A small contrastive audio-text model, trained from scratch: batches of 128.
Rows from block 2 of the text encoder, named by matrix and row number. Rows with one number belong to one attention dimension. Each number is 200 + 20 x the weight over its row's rms, rounded and kept within 0 to 999. All counts start at 0. After the name is the row's rms in percent of the matrix's.
# q: attention query (text_encoder.blocks.2.attn.q.weight, 128x128), inputs 0-127
# k: attention key (text_encoder.blocks.2.attn.k.weight, 128x128), inputs 0-127
q.65,093,204,209,190,226,198,179,219,212,144,218,205,189,218,232,209,180,215,165,204,196,204,167,204,221,209,232,185,197,201,160,189,216,203,187,192,208,198,192,179,198,209,224,209,224,145,197,192,186,250,247,191,259,228,190,217,183,221,218,203,216,201,186,221,205,198,208,230,217,182,210,211,204,194,207,240,205,188,210,189,183,183,230,189,177,185,198,180,166,191,178,160,194,200,202,229,187,199,201,220,184,208,183,174,207,188,185,186,236,184,193,198,205,179,180,196,220,203,213,192,212,163,209,226,164,178,208,200,195
q.66,099,201,201,188,205,187,162,207,184,213,214,187,211,198,197,189,173,183,199,203,186,216,178,168,178,215,251,189,180,192,235,221,216,199,208,209,188,213,208,221,214,193,193,209,181,214,240,192,232,196,203,242,219,192,251,234,192,248,236,187,194,212,232,210,236,241,191,198,227,201,240,184,201,245,195,210,207,191,183,169,165,182,206,223,219,189,222,212,204,181,211,179,169,185,210,176,172,186,175,198,212,205,193,211,171,200,228,192,174,213,163,184,210,204,187,175,210,186,190,196,191,191,202,197,197,215,210,200,226
q.67,108,194,211,182,198,183,154,180,197,230,192,187,193,211,193,181,210,214,184,194,202,185,221,200,204,224,165,175,233,179,197,215,156,223,189,182,214,212,183,233,189,175,187,201,181,203,169,193,215,214,210,183,238,249,206,212,169,162,214,184,195,187,186,197,206,207,205,220,191,199,214,182,195,209,195,206,204,170,196,194,178,180,190,209,183,167,182,230,214,207,224,249,206,201,227,205,166,217,245,171,189,231,227,174,185,199,180,164,202,182,187,179,193,183,206,215,233,226,210,201,205,171,193,198,229,182,224,195,232
q.68,104,182,166,219,222,219,199,203,204,215,208,238,193,201,204,158,214,207,171,209,227,214,209,220,164,221,188,243,218,161,207,180,193,225,187,199,196,207,202,237,199,169,203,200,208,208,182,200,207,185,214,206,196,171,206,186,232,214,197,175,209,220,233,180,208,232,216,192,190,190,230,226,156,223,240,213,193,201,186,216,194,209,198,153,157,206,199,187,176,198,185,166,184,175,175,238,181,197,194,199,196,208,178,219,187,214,194,205,172,221,217,184,199,153,194,179,186,205,202,195,218,179,216,217,183,160,214,211,202
q.69,098,203,215,201,210,238,221,202,236,203,184,190,233,150,205,162,204,160,215,207,193,229,172,219,225,190,197,190,253,216,167,193,198,206,222,185,193,203,189,168,198,206,212,204,204,212,197,181,211,221,198,211,182,182,211,219,197,178,162,170,214,198,167,178,216,195,217,208,234,198,151,215,218,203,206,208,235,219,206,190,188,224,213,183,162,181,210,225,185,223,224,219,232,199,224,177,212,196,197,211,240,191,174,188,200,202,236,186,203,198,211,187,206,210,213,196,234,172,192,212,204,189,184,212,188,199,205,157,184
q.70,104,236,215,191,191,197,192,184,186,210,164,241,186,193,152,219,201,224,196,193,227,218,187,201,190,220,250,202,197,206,201,178,223,210,215,207,242,195,189,161,208,187,208,173,220,254,204,193,186,212,243,207,182,205,211,196,193,177,177,178,212,185,197,210,219,183,184,222,213,168,192,189,195,173,180,212,208,185,176,234,209,176,182,174,198,208,215,220,182,184,193,203,195,205,193,265,197,210,212,216,233,197,185,214,200,221,178,226,185,200,204,199,196,196,210,199,181,197,225,193,209,241,219,199,230,191,195,249,214
q.71,111,161,174,191,196,194,204,167,211,221,184,174,193,168,162,182,167,221,195,205,217,226,175,202,188,215,212,199,220,204,215,183,210,193,243,199,174,199,217,215,219,189,158,188,189,195,220,223,188,202,204,170,185,173,228,209,225,172,178,182,207,198,200,214,216,223,164,156,234,211,237,182,190,207,215,188,209,228,213,170,180,214,176,197,179,173,206,230,209,205,219,239,183,211,217,200,188,192,168,231,190,197,221,190,182,203,216,200,160,237,201,233,212,212,171,184,200,206,185,189,209,207,228,177,223,195,200,203,198
q.72,112,188,172,222,214,168,177,182,215,167,221,195,214,224,226,211,232,228,197,170,224,181,183,187,189,184,222,187,216,158,211,191,211,177,174,168,225,186,171,224,172,194,206,199,175,194,217,178,181,184,196,171,186,203,205,205,176,204,204,176,167,221,222,183,186,196,204,145,223,211,189,180,205,189,182,234,180,200,192,239,237,193,198,226,194,230,187,208,243,201,205,186,174,211,191,209,206,187,177,227,211,227,194,200,189,182,226,221,220,206,220,213,226,192,235,198,183,207,208,243,183,193,196,206,229,196,193,215,205
q.73,094,208,174,188,206,209,227,207,224,177,176,205,190,197,168,210,215,216,212,187,203,228,155,213,192,220,165,214,209,201,188,217,237,191,177,189,197,224,194,162,190,219,196,192,218,229,240,232,202,227,228,213,186,173,181,193,166,191,190,196,237,213,197,202,184,211,197,231,221,179,146,178,161,205,226,209,221,205,168,226,216,244,231,221,179,199,208,194,195,227,187,214,203,189,223,212,219,178,168,241,223,173,192,194,197,190,195,170,230,201,201,208,197,211,212,186,187,196,236,192,187,207,186,183,203,201,200,186,207
q.74,095,218,168,159,261,194,213,182,207,180,190,182,210,220,239,219,201,236,163,244,212,196,203,219,200,185,200,203,192,165,206,208,190,204,235,240,195,210,195,194,206,193,185,222,207,211,202,188,155,192,211,200,257,238,195,203,229,189,231,188,177,205,205,199,197,178,204,172,162,210,213,220,217,196,183,213,233,214,193,188,179,193,178,207,193,227,214,159,205,217,212,209,172,234,218,209,209,204,212,206,232,200,201,169,191,205,218,177,211,193,225,225,191,197,179,195,197,197,205,191,228,197,206,169,197,213,209,183,187
q.75,086,203,213,192,191,220,218,174,180,192,251,208,198,229,163,224,199,224,217,201,166,228,203,204,175,168,205,182,188,207,201,228,178,153,215,197,212,145,233,213,190,169,178,174,214,209,217,197,224,215,186,195,164,231,177,199,178,199,179,210,167,197,196,183,223,195,185,155,191,209,176,192,213,213,200,207,197,227,214,189,202,195,199,196,175,207,214,227,215,236,221,221,197,203,242,219,190,197,191,238,212,168,169,213,209,196,203,231,199,208,190,199,207,156,192,202,196,206,176,220,207,200,169,199,223,203,212,210,195
q.76,113,221,155,206,192,199,190,174,206,199,215,179,194,188,196,157,169,217,215,219,188,198,194,222,213,204,209,237,226,227,224,170,147,240,189,185,194,198,213,209,198,213,183,202,201,202,212,195,203,214,229,189,213,199,218,160,200,212,211,219,180,187,169,168,210,215,131,193,174,212,215,166,237,207,225,221,195,217,195,172,224,226,179,206,197,233,225,194,210,200,199,206,213,169,221,192,193,225,209,190,185,180,200,208,202,189,159,210,186,193,190,205,177,219,219,180,188,220,200,194,198,163,193,224,196,212,215,210,168
q.77,091,206,221,189,175,213,221,191,192,197,182,193,151,219,180,225,227,188,228,226,231,229,198,220,186,181,229,216,202,230,220,190,205,255,207,233,204,199,202,184,198,189,199,172,176,176,204,226,213,212,193,216,213,228,224,185,174,234,163,190,186,203,194,212,205,149,201,200,224,183,184,164,194,222,199,170,189,200,171,224,204,163,198,181,195,200,192,239,222,199,226,188,190,204,193,226,224,218,177,195,203,152,228,182,221,175,217,177,192,211,185,197,226,224,219,202,198,200,210,166,195,187,202,211,207,215,196,192,202
k.65,094,196,200,202,184,216,231,185,170,202,168,206,183,218,198,220,195,219,207,187,157,180,199,169,161,184,217,209,198,221,175,191,184,219,187,200,184,233,165,201,195,192,207,210,257,203,190,183,204,233,190,213,201,194,193,193,225,222,198,205,202,186,223,190,222,193,214,180,196,192,156,207,236,207,157,204,166,181,183,228,218,207,223,179,200,172,220,227,209,151,168,202,256,210,178,196,223,194,183,241,185,182,188,176,204,201,227,218,208,198,196,202,211,216,198,203,228,179,207,191,176,189,210,205,183,221,189,220,222
k.66,091,218,184,170,200,202,182,200,209,210,246,181,210,234,191,182,198,217,206,197,226,219,200,186,218,189,160,215,187,213,189,195,183,154,188,203,198,153,197,187,218,201,171,168,212,234,206,194,204,202,204,224,197,202,179,180,205,184,175,234,184,209,203,206,211,215,219,225,250,177,206,181,197,220,171,235,211,170,190,201,204,183,204,189,181,196,223,213,176,199,215,252,227,221,174,171,202,219,199,214,236,190,191,192,212,173,198,242,227,213,202,196,184,197,191,212,222,220,185,206,161,200,181,238,219,200,188,186,173
k.67,103,199,204,192,223,223,215,218,201,187,215,206,179,171,208,193,193,254,162,210,204,172,188,215,204,214,193,209,184,209,204,193,202,211,208,201,228,200,184,171,218,250,171,201,201,222,219,198,203,198,192,217,198,186,213,169,204,206,198,225,232,222,198,229,203,208,205,157,182,213,215,185,237,234,208,186,217,184,177,165,171,193,202,205,201,237,190,201,196,229,225,221,170,189,200,209,202,211,200,209,173,157,170,204,197,234,163,218,174,186,214,177,205,188,191,183,155,198,200,176,153,200,201,202,200,214,159,223,174
k.68,087,137,196,196,189,194,202,217,225,201,174,222,203,195,216,209,201,215,190,208,203,179,176,216,224,167,197,232,177,213,222,191,198,175,181,181,209,204,166,180,196,233,167,186,208,182,231,194,193,180,195,193,200,166,197,179,212,217,170,203,180,202,176,173,238,219,187,185,213,196,185,175,191,192,176,170,190,231,196,225,165,228,209,202,236,195,199,247,190,168,233,185,212,203,195,192,218,226,166,195,190,205,194,164,222,192,195,203,178,189,183,182,189,191,223,188,210,236,182,208,202,187,221,199,215,187,170,173,160
k.69,102,190,200,219,173,186,181,201,220,169,192,208,222,174,188,215,231,202,206,160,179,181,208,180,186,208,223,207,192,246,225,175,210,188,212,224,212,173,221,202,208,201,190,218,132,200,182,174,219,197,183,235,166,220,201,186,237,156,177,171,203,173,206,222,187,190,187,185,178,163,181,212,219,164,215,201,205,200,208,202,208,212,209,209,185,201,197,201,199,214,202,234,206,210,230,173,203,206,212,175,196,208,194,215,197,197,207,242,228,217,222,178,208,225,205,188,187,217,198,187,182,211,233,174,214,213,201,236,165
k.70,096,183,213,191,209,199,214,219,181,197,199,209,239,178,200,159,224,194,183,201,238,198,222,191,199,193,198,211,200,175,205,238,199,223,158,227,180,221,194,193,182,191,188,195,161,195,189,184,239,179,196,190,172,215,213,200,211,164,233,229,167,215,185,185,177,221,199,183,166,236,186,233,188,178,157,210,180,180,187,230,178,223,214,223,172,194,201,187,164,205,165,209,228,173,197,182,212,206,214,211,169,185,223,170,208,185,203,193,188,215,172,181,194,189,216,159,207,186,180,201,190,184,188,211,194,180,200,175,198
k.71,097,230,211,223,178,190,207,215,237,213,208,198,206,210,224,167,209,228,228,203,219,172,231,218,208,242,161,189,212,199,231,229,204,224,232,213,232,243,202,219,250,177,187,214,192,196,173,197,235,200,227,208,210,171,220,191,206,198,166,206,190,196,243,194,203,222,210,226,204,174,196,185,198,199,209,207,193,229,203,195,194,178,196,207,200,216,214,217,196,189,189,180,227,201,182,228,199,173,185,196,215,222,189,194,193,186,215,209,197,182,197,185,195,226,231,226,219,157,187,206,172,188,184,238,181,186,190,184,242
k.72,113,176,194,196,217,199,196,210,211,238,217,232,203,211,189,217,188,155,240,197,176,176,199,235,177,215,220,188,207,220,196,214,186,185,207,215,177,189,240,221,214,196,234,182,197,199,189,250,184,211,173,206,206,195,170,195,201,201,200,205,219,231,212,239,179,188,198,196,196,192,184,158,185,187,232,185,212,223,215,198,219,194,166,174,215,230,183,181,167,186,209,184,224,223,227,191,176,158,175,183,207,203,222,198,215,205,187,216,191,185,212,233,243,217,217,174,215,169,218,194,184,195,191,173,195,217,182,208,180
k.73,098,186,217,209,195,196,190,207,218,172,198,220,205,190,220,214,190,184,213,221,191,219,213,190,223,196,221,201,168,230,201,241,185,196,199,232,167,174,225,182,256,215,189,193,185,227,165,206,231,178,195,168,191,218,186,219,220,197,204,204,182,206,201,194,188,204,228,193,160,198,215,216,199,152,201,222,207,183,154,214,216,206,208,246,169,216,213,210,204,182,164,216,180,227,216,167,204,222,219,210,211,202,167,223,215,211,184,223,183,201,230,207,223,184,192,178,212,210,207,209,164,206,219,188,208,186,241,179,187
k.74,100,203,171,170,238,209,195,206,214,221,178,210,186,191,206,190,181,168,207,212,174,173,218,185,199,245,178,190,209,215,204,206,162,192,183,212,172,178,195,182,216,185,189,188,224,191,203,232,189,180,207,208,209,221,171,188,179,188,185,190,221,170,218,233,205,217,200,157,196,189,181,225,203,236,152,196,196,190,206,196,205,202,192,138,225,172,194,238,226,216,195,196,221,229,184,231,175,207,188,218,196,192,216,201,227,189,216,209,186,186,205,185,212,188,231,206,220,192,233,187,162,160,175,214,211,194,208,202,217
k.75,085,181,221,184,217,159,205,221,225,199,180,204,206,155,189,199,193,216,201,193,199,186,203,207,183,194,182,188,186,197,188,196,222,219,174,197,180,159,174,240,221,210,215,186,175,210,187,185,212,173,190,216,213,202,178,210,202,175,225,206,175,205,178,219,194,203,194,189,170,165,160,181,185,208,220,181,203,214,241,206,193,223,166,216,177,191,165,167,245,215,211,196,208,200,206,186,161,213,195,198,192,251,210,226,197,200,233,224,232,199,209,171,193,206,228,155,205,198,233,207,198,209,196,170,194,189,207,183,177
k.76,106,194,185,218,187,198,219,229,202,205,187,212,222,184,190,216,228,205,191,194,172,183,214,186,204,205,188,202,197,188,188,225,213,185,238,215,216,225,193,193,205,195,210,230,156,218,228,173,198,235,207,200,201,228,196,214,198,179,219,201,189,197,216,215,238,248,209,237,213,219,184,198,147,211,223,225,216,216,240,208,193,197,251,180,185,159,221,206,220,197,218,196,201,220,168,188,239,182,185,201,227,189,209,239,185,220,168,182,197,192,211,153,215,196,199,204,168,199,197,189,172,193,214,183,176,195,210,196,220
k.77,092,203,189,183,217,186,188,199,220,194,192,190,210,233,215,181,223,204,170,209,164,163,220,195,181,215,175,203,207,223,189,206,218,215,188,188,196,177,183,198,204,219,223,236,184,204,185,213,208,193,195,206,205,180,204,209,201,182,206,226,253,189,193,167,184,220,168,184,220,218,211,213,246,186,203,188,216,182,209,204,202,168,176,212,215,193,197,168,158,177,189,225,199,150,197,153,179,196,198,190,199,245,211,225,176,179,244,196,196,191,164,183,224,211,185,207,217,225,214,190,185,207,189,221,196,245,208,191,228